Rows from block 8 of a small self-supervised image encoder, named by matrix and row number. Rows with one number belong to one channel. Each number is 500 + 25 x the weight over its row's rms, rounded and kept within 0 to 999. All counts start at 0. Numbers have three digits each. After the name is the row's rms in percent of the matrix's.
Before each channel's rows are labels from the 100 images, of 14976, where the channel reaches its highest value: "strongest on" is what is common among them. Only what is clearly more common there than usual is listed. The data: views of escape-time and Newton fractals. In brackets: how many of the 100.
# convs0: first 3x3 conv (model.blocks.8.convs.0.weight, 192x192x3x3, each kernel summed), inputs 0-191
# convs1: second 3x3 conv (model.blocks.8.convs.1.weight, 192x192x3x3, transposed, each kernel summed), outputs 0-191

strongest on: vivid (42); tricorn (34)
convs0.157 086:470497492487466488489452489468527543512509486498473496502488482503466479490475508501507539506456514461523503495493495553440475525501545500497484453508465483488499485466468492483527528515527500468494513484471435497505485505502519530546541445518549486494508442488490502522524492502463504547495492480550514514490492531492497521495511518486480494501459523517495518495473515496489510493451530490503486523469480506486462533462504498464474452486517486481531491506505504459519489471529490489530522517510470509499511471542460524499480502423451480484510488513486520422477495513476516507
convs1.157 094:519513480468485473478524498525501508514472484513497492453483497480482534506500527507504515455454525494521524486491494490480489519435490490504508515505516515503527488498466525528538538528526475502459541516446523506504506506470542481509499492512519512462481479527482491478509499484493504490542482445510465514506496487449513495498489515458482540464450465498464462530465540522516537499518531496507499486503481506490494484501487506490525543515488537470486525454504490502544492505455487486483472471484571514509454547543503494523482448475513461533515467472498495535475555484492456502

strongest on: tricorn (68); vivid (34); pastel (32)
convs0.156 090:517501462456508520533506504476446528503507484504492509506504490421487456487537512473472473475493494521478476496471481483511482468460461528486519468486488483491520495503494497487483493504457462534522467515565472476491510485463488487519499491490479552509494519522521492446488475510503494452503504499446474469487484467482514481495510482464511513489456491479464513455506456475466500455539504502479455488503486528450474493506508496494530550483476521527513494456442478473471521500539466485494449517492499497456500465500540526509482524547463502491495509499514482499505495501474504504
convs1.156 111:467517505491479547558465513488511502500513531506501485523480504480513456486481507477487542504517479520522505476483526475473483476477476495461493482469475461483539508525527446551476536462489513535445510530537521501519483457527503427458461529485498488516463490494490507501499492488479459462540521521537510536496491501489525542505524474503523489513493538491503474518489520502524480520480501478470507543482482480519491462463497479496548513504500468495487543520527487480492527506544487508502480514467472509522518484479578506487507534519499529523526529509442502479475485521500513504

strongest on: tricorn (44)
convs0.121 126:513479504462502508493510501534446483507450524497504481499497509483514547495480499501468539521485496471515494495475527514508490452502479507482481520454507486518499432532505504503514479466498471503464471461468541491470505469449521465484442520464481462490439498506478503522512500474510455505504453497496517492509471480510465470523493494455502481503489456459488485524516538467465471439501529499468470539474479506521466476533511507470482479502490516521473480514451514544471502509478510522495495479482490497503495472507514452478505443490526485500515528469497474538469485466510472516
convs1.121 098:429485510492511511476457521523454513451489497502488493536478485500483513505467513503482493491499512474501488437503489489480488499495478483482515499532495515511500513478505500524504542482503497494433537464487483467509471513506506529534521512502475521479486496548521495499521510491503468518494500509525494467489512546448508469492466501497520466496484493547476510501468475520494496483497462533499510553538495470517513487436489534472486500506537493481532574515510484510472512557501470524514517471464512539499471462503532441493489497510522521463537490470472507463553535470479532475

strongest on: vivid (100); Newton basins of three roots (28)
convs0.11 144:481563505428497518493535459490519498548495506466509491544508487499487469509521528489473464470480456496476517477478490485542538541550514529544511574511464483502525498541477484516523501491473474506518526506525547517535535515515474512524500581508488500480490559463480467496500529513540508502498528537526522504504521499555529482472524518533506518534487481476546493502507503523530490511486502499496520501497496477509514484538530500518512474512501528515508498471511479528519463462521527523519507532515499535493502535511523498522515529481521484523496495482462490489516480525484487475
convs1.11 094:492499500522499488516536569488549491496480507504497520470529527490472483499469519479518481462470551500528536506466544499499491464386523502508487521499496463503517487454503512526497492487490497473515518508493536488508479463527499491489500401526513456500531564497461462502476510538517497521501464498494498530511497502500507494474470506518469508490498454505533458507489480499494485512520496503500517480495520534540478537511526468484497509532502491536479463517521493526504529518502489494491529468531489523483527510477518474488465507489490485539489502527469468463470501537491505519

strongest on: tricorn (33)
convs0.18 092:463481481448508492526550512474465521486545521475491504476496480511500522504508497512490504464441503495473486493524508508474466519472516484461494448500516494530507534479499491565493485451500528497510514479448442506519476491501530491505471430495482532477469498506477471529541517523484500480455469495502500500474492496481485495468517479480537514476473518496458498467464491476518534498484527510482500515471493472466525516449493486456489479479495481510499496501501481453548489475544505490479501479521477513487426432540514468494515481472503499503492497495520504484464475464507478493
convs1.18 095:484507507489515503517537465484495472524467548443492510522498526487482475492505437522486529574504503520539469467502480494489498512460498479471468515492505477524541535505498511505470485499516438513495512526542474493508512512516514456507511509442506488524440517517499532495498516450473512502520518513485514505490552546512491496496540519462506487522525481498497498497504519524486496478513511456518494450473540509525490488474530511445499533496469480512475492493490510488537480528462520491480532535522501501552471480495465516505517499509517513519494472530493501498478426503512536555

strongest on: tricorn (44); pastel (38)
convs0.37 087:511510500487490512509518502505472475498486527486477519528505492477518477500522498513502497501556489503473466521499477518473480455515485549525500550477526514510462505512462510513481451558517458484505462499539499514526517493480511508491498560463520479491497556494536454460480508455479525520526475506443487496461513526473487493524508469484507480488501530526451532439519488492484490483493459504510505512505445450437522443532497498539519505513501509481461485494504507469532512507506506546499520490513479471534484520488464482482522486511521491477511471493516469451496482466534507491
convs1.37 095:511512484488513513529487531468522543502463509490510498528476518520500471514457527482500487470485518494505498456469471498526499552447514480502519513460486546477537497517513491531517539537532465498468534473532539501507517496508453459490497523530500508469502495544496484491520500482478479539508519485515475511479432536502488488506532481487512469508555511509466517524517506479487481503505496516483519551537436501504500481526513523481542538518501489449518530524469531483523515500518486493515515504456525526517461485485522449567474495490486476525456476473502499538466506496523482499

strongest on: tricorn (41); pastel (38); Mandelbrot set (31)
convs0.177 111:479483481521494522495524502488511515508509483523520520488513468490512488479492469490438525484487503477504475503509498475517496527476511512492506482486466486497501491457459501467534513492504522437501551533490506486552478497523426524491522482514534493493473484518496541546522507550512475475486525494521509498469512480472479524485481499495521529485527495482473542520478532519510494492521555514504526497444507504552498511470475501549516481507505527539518460490506486473531510428503509422571506478503490476529489484527512502538511489499465520532473494491502508476509539515443497504
convs1.177 102:524507540498513510484516521501541540473495463506510536502489432500480503484497542502517479484501530469489448509458560443527524499535481537513520515517489522511462506496497545495491514524513541470453548480540541455511483493518523487494495487523541523506527499494514506510530517510485460470496497502510495508493498498516474536483494492493526531480477471494508489523505522450522524506511511529510506512542449497484480506519451523498538539517502525488516530475493529488562515452479500479504452457499550501497487492552479492513500528506502487534454468504486494465467495512511512541

strongest on: vivid (70)
convs0.32 101:526497433517524551536485496477494490540456467511483495524500491436513511477485518488463471485507483533522529517482459490552487463522497532500505553485444497490493453528504493494509546516508450525471535530551487491503487488495474483503485521449468491537502512507559479460492502489502494467543490508512482499485490482508512450499500508444509497510484472517513465461499472488508502451526501494514460492524503514445492497538497485564465505477503484519559494492479475519486526502497486506493455496481526504513516478471509493504480500540503495497486462515497484527460497496490501493
convs1.32 094:461470521468434494489450517483486513520513510531452453507464521490493440524472466498479483495491491542484497486503509511510454491478439471473475472487487425521501540515490521539483487470499483500495492521462528501501489472474493508492472478504478526531521476474527519496477477512484469503495472502528506521507547467490563555496544508462545495488518519470529480503511507511482473505513496507508522530504472516548514502468489509493488506489469506469486508502510481524479515482468456486495485514452454505522509499508531522472520533490481468506486532530486482463526501522468516541

strongest on: grey (52)
convs0.154 093:475521498489527523480550494451492563477486487523520530495494509502515515481491488467484496485481499477429493509523478500517490463520528487466486513476555478464536522542493507476537470514491547507498511497523555486568466479491465490487470509465500499484491448494477494537506486489496479450530522495530515527494526494494494512463519495450557524490470501514506511515521512484524503500479510515504504523454493510504476475520518492525527457535452517517511494521466510515557524456517510484547529490517474506493465511555537498490527513466500529520472514482502522484526493487535506499
convs1.154 110:500514486508510531482508465485518521475496545485536507511528495503465503474493451545492500493494495513543488463493492456530499488516465484507496498529515490511519488501470525502491492478553451497562517547513528515492483488507523515464470499474487500494501501505510524503492513497473524532494503543501489515500514535457525478501502502484484470559496503559477481481478488508487494464514518506494477470494557471524439476498551516507455510465510468483434463494514498502526482512499534490484512494532535499503481484502432516496515524491450512517517499526477521514466450523563538542

strongest on: vivid (38); Mandelbrot set (34)
convs0.112 102:506495472478456490508503480467494481483521501524519455536479518499475478452478487468482465492516511475467497515481468529509499488503486488528477502509519478451503511504438490532493479492489467462505475460485477461481505486500501505530454530518472497459518501493502492489493496463486518499493477495460515477487478530470493544483509515506508480498469519500458470491489476523506475502488470501486454484451476505484449455521488464435503527507504492517479482486448445499474497493523498566471568505505480497487536489533462485493471500527470477493473489459496507484516458481550531450
convs1.112 084:473513490503532458542501506509497513492487456485511527513461531463491496535475547504519523482470505509518525473487547504433495491450496454476497525474484478558495485524495517534535567534464496498465497499471525497478515487493480504515500491528481498453477538527508476464484468501495470497482481528511499514519498479491552479482479506517517553478507477527518483505486492536493500494503497474466530502529469474487540483505528531503570533518506507458516548516510498521475496477537488530501502529443513484452477505500481465491515516477514498506503499446472463499491532472494486478

strongest on: pastel (58); grey (33); Mandelbrot set (31)
convs0.126 102:536514494518509532473469507491514541553490480503509522480493551467512557483504516516496521511489512509517501500530493549494498504520517505459490478513516486494503481480490494484522506472515500475515453505487539480522510490449503507446530472499484483507497500577516590548570494540471511491533525470522494488445477488506492517484502502483497493497464489508495545541515488504493504484511563493475509541481518520550479533471530511526520471486464516509485517561501493543523516517458486449503482517524505509463466501499499524514510499483480531498516479525496482505472487507494497497
convs1.126 091:521500477489507456477505506523475523508447485488463508489506484509474524483497554510500494470503497465495482490511514464492509507517479498491465481510488524554461537470510531519467534476480550476427503490441527465460515528490539531504507490503514501483507488520513529478513499534491480494544480475450485499500508557476525525464489536501503533474474489493525483544460527499505508503505511531522514494517447460512472491472503538476542497511554555499474516495529539474548510487493479530506504482491472525481493491554465506524480512495478528513511458502488507478494522459517496508

strongest on: tricorn (67); pastel (63)
convs0.60 089:481456494538485531491484498464442479494524503495465508553482489493487465504490510514486498510468519478513478478502470526455492468473466526481468493445475490516533571499522503582498448516480505511479477446505506521504528516514495467552486474480463467465471494495491476491509488518492473457545505496494536502521510493504470491497488486463500489456482489476479468455481511512463518468492500498516517496466465459491465473469539495504498485529436486533516498536488505462529533493511491470495491484494515494521472483519502455512509493518500494492519471462511490462490484468511475500
convs1.60 108:473462488506458486559500506522496493463482563468494501536515509495495518509487499482493498511523454509531488487509477487505489498484484499527496501514525467475520543486492499520452501467514503527541482511563501494532501457523527471486479492472478513507468518543467512455508519503463473519530495520526490480496539537529472556449516521483560520508534480469525468480489505473534498484497502469551494493456508523508501471456556459461489540492456461510505518484478499489483492531485468477535500497485509475521489472499517507518501510514473504508503477507525538478516450522482505543

strongest on: pastel (64); grey (35)
convs0.178 102:476486512488487502501505482478499583492479461512512480512482471453515468482514487476498500484515475532489511496551506490522492537518484491470487521521460489477462467476445491487512554493540470525513490510484500511516477486495452506459524503544508489508526484524522499464514472525469516488523501491493499513515500509473482504494511497509553497550488554476475501452553488491533476516498512483518469484496551475453531539516481495460490458486485518503549514534521505491497477485484485493501480523523453515494528511507507524529520536462490499452456471530465516458509503552480532481
convs1.178 099:511471463472446512482468504500483529506451477503494534510504550542502466523476519485479500492526477541505513515470499498475469533502512510490479518506537492532463536503550520519487493474494529510483493480503465479505540452535481498488508472480535485503472511483513558562488494507490499503524485522515495496518561502559504540487521506501502500469555497469510492467520482515535498531526497503525520493496483527514501484471508502486502468500476538525442530453490512487494484465462527481501502488496462510514458511529516505493472501480443502474483515525492494433505517452464541515

strongest on: tricorn (29)
convs0.9 096:496475458461494505481465507509478516479516491551495488477534497519528456485458534481496522502449527507522498484498486495474490470520489484471473470486475459504498527466489464536496486474457499492489506497464507463490532473497521522488487468463473454469507495536497541537475528536506478506493511511535507471462499479471502496486461506466445493482453499466478485532530465542480505489501513496480486452497513505490443501488532472509457512550481532525485486499465459509473519527507497486475493508460531498474526489507520519486438501567479508541509501475484468518488493496512494460
convs1.9 088:491518519510529497507489460493498484511482514450531482541519508485523502508541454535484508563464519499503441509464467487505499481519490505464492459426545475502538526483502520519480529505520495500534492531538466500513502470505496492480567515457522498509496536510518529522519506500490484553529523487446481534496515510467528505495504480506500444491452470524537524467485526537499523475505498503476500513463530493507472540503508516521492545472492495517513518497540504461540497560486501550507493495505491494477525479446505489483501516492488484511526501528533537500523480486503513491

strongest on: vivid (98)
convs0.100 081:499488522501502505539467481503474498525451484532501490526471560516468536471505465463481506475460505484494493515500504491499502449469471511436486486461518478514513481492491473540523476496481463494497502504572497461503470525511528464492475471500479503449483468494516490489495441530492497461501469527473516482507509487510480519493486524530469474481471519509576473480487475484469463474523531476513453492511467503468444461526490467543498498479474519515498498498462473489501518534498487515524556516476519502528499522498479477520484447541509499508504512470503483487503472480502494505
convs1.100 105:512512480540497500517474518491526512473499504545533508512491509505496486517453539509517469446498560494530554483491484498462515538494500444480504482489465532495542476541498514511510502498488488497488540516536501486484468441467487513491475504518496515490536494497531492489536500497498516527446483470488498515523459518449518508519506483491559493477509494487456501484475463514491506514544485578513482518517487561515512501497499506496475538522467466446503517512462502534496522490493492469515535526458447493475486477488507480512521472533496482505464494521471463524484461524493498495